config.yaml
weight_standardization: false
pixel_unshuffle: 2
residual_init: "none"
Rows from block 2 of a small image diffusion model, named by matrix and row number. Rows with one number belong to one channel. Each number is 128 + 32 x the weight over its row's rms, rounded and kept within 0 to 255. All counts start at 0. Numbers have three digits each.
After each channel's rows are labels from the 100 images, of 14976 (inputs lightly noised), where the channel reaches its highest value: "strongest on" is what is common among them; "peak on" is the class under the peak. Only what is clearly more common there than usual is listed. The data: made-up ball-and-stick molecule models.
# convs0: first 3x3 conv (model.enc.0.2.convs.0.weight, 96x96x3x3, each kernel summed), inputs 0-95
# convs1: second 3x3 conv (model.enc.0.2.convs.1.weight, 96x96x3x3, transposed, each kernel summed), outputs 0-95

convs0.59:152111082112113149196117142115114135187101142119145133157086139139140143150111145168133126088137179134147157119154106095150112146202090117104076134113124164086149086081115195080127123054133173148144091114120098111105062182139192160154141130114167145155137230101140134129091091154090120151
convs1.59:099166068083110135094148172114123082113153066112143179109122115125170146093178083100130110165107106115143145152069174120139152042132170122068180121110123132176145110145101072174115105164129107114180098107106093108185161126091086181107096180185107148110130118124139150110126148155174138124
strongest on: yellow ball
peak on: yellow ball

convs0.1:087179090148093202073096126150102102129044156106100088147067152104154147134116108091082145119161139120165106152063127124155092108134124162133140067129159074119133109115126161174061192091116156071110107169131114119138078093120156120130136120138173126162110134120052141115158104116087130128
convs1.1:134116122103144091097179154110149120097195156123183069123171085151086127164092142116152132142128091091130156086137099133116146123099100109146159199133136165140142106089085105120167162171159152100153206096087154150142117150104106126157083125135091108153098121068214162094093143164091115190
strongest on: dark backdrop; space-filling
peak on: blue ball

convs0.22:113135140088105142196138109127153165156134109139130160097136147255137125125140111181147152166113128184119127110139102092109172081144133062177093092095117144160151116100052122126175109133120113141155094095165143128151160054154154093124113139107161141126099109155120101130200142166137106143
convs1.22:152134116150155182174104145140061123084121150142102095193172137124140152159087186141145127188207193104127194103125128145107110174105118167102084133106079096127123123142166169126049149131135175162146111115137069168099085108091095118096137176101117123133135160108129099151125117129167158086
strongest on: purple ball; space-filling
peak on: purple ball

convs0.56:112125117117144134192113168131137151149007114094099113127131159187106161137144042167099184128150136122131176125150116141130112090191128115089083086165139147065113104107129133105118143138132130077140151108108148114117120049124164110106134134082161130109130155131112132118029127163098160150
convs1.56:066104109143113088088074077103077134156047145120153075122100104118150081136154065086162083065097140162158118123099100149074176143108145148149181164110075090125123141111121084132117098127112128143088107136123113160132043129115115148138140137148093182143166120130166122140091137170184113157
strongest on: space-filling
peak on: blue ball

convs0.38:102118091160038132100134167149132124157098085107040097131143162150167151155163134060126191094113167131093153113085139232147096144101091074090103104146164157138129146114095133133127086123110107150125117166120098121134091071112096124103155138122115127159094118145092157141117136184091079147
convs1.38:173142125092132157144105086077129111103127133116167129159086159119165140181109103128141045171189130109112176085196099155113139107152136149109079127155087100101070132111092099179123181128084131147137107114120121136118086105116130031137146064107153097062096125096138124106112134109151093076
strongest on: red ball
peak on: red ball

convs0.15:109130053126107141215174167142153150119159107167137145121097069100146124160087116177074051105158098147115104122133092125130128131125155095104111074158100100080094100150106164116166144150081133177118079177092122114139133195146117118133133118108091167156122134190140131117088097081074087153
convs1.15:096127151155163128132079127138126068159161120088110123181170175110102149098135107165149128161112124188116173131110175120195111112134117162119110124119088111156155171105135063083078080108152073152148129110155179148097141136097164125066141167106165094104188100085113108130130142171193119060
strongest on: yellow ball
peak on: yellow ball

convs0.40:102104145139095144170165125104191141159098142127088141120153107183131122122183078146113128141124102182121059170136157096126110144108148061148115132103142086072180080128112081135075141110138094002088108068127104105138120139098163124111161118115116104191095121151163141129117134127117169107
convs1.40:148151165180162124106078140152138134138135130092121148101099156123154091106160131074101166168159072121146182136124123105147136079151197104148091069193131095148147184174189161113130152072127097166173179079118143134177120119077097105123151107163199183119104129111133157099111107165123119128
strongest on: red ball; balls and sticks
peak on: red ball

convs0.78:069110101071131152201148124110114113137145115072133114098166105199136116125146126128121153126132122132125140137118138170100170166088137169140107090100119142000116131115144104129142139119148135130150142059129127142099154125124142095113123152069082094111142086166151124117097160141080123149
convs1.78:121129142144102128099081134068126136192131117104148079123094050083180179131137119139196142089128146147106117132125120041116130066095097117186107138136142126218154143124145125106101116153139132129171106127086135133139163159100112114118137082204109162124110151155118111112132081087195154172
strongest on: green ball; space-filling
peak on: red ball; green ball

convs0.7:139100117136168147057124124126161140135062142094102097121154134124126151136104070082140115127185091024109200162143136109134145127123088119090119111112152134111134113124156138111059119115177124080177171084072139144121101129115147052140169157079121116124138128098124111088082132125048165137
convs1.7:101079141083109114122145108130081093023190073127111162083125082067090116100126130121146163141134139150146111153172092111133138145146190115147086146145114141096109153137091100178148091101073065145146121136153101104135117101128146122145061096082103148103084157113153195111140160168086127159
strongest on: yellow ball; orange ball
peak on: yellow ball; orange ball

convs0.71:113121086161142120048105125173130112112006102127122131108123139039128140129124121144119162156110100103111128141156131068121134127122152142076125116115140125189136118104104089154138121136131067112178157091148123127163150185105158110141164110106128112102104167086107087135053150170050161152
convs1.71:122114081108111082147111117125124102136061176146152120156120127153147144118142082117113124136094079108141124087086127178097111137163130093119172175126141093143140128156090172132084090140099168159119099150135123100112164124153130187143145175144133181143148091126160011172146138078228107176
strongest on: space-filling
peak on: yellow ball; orange ball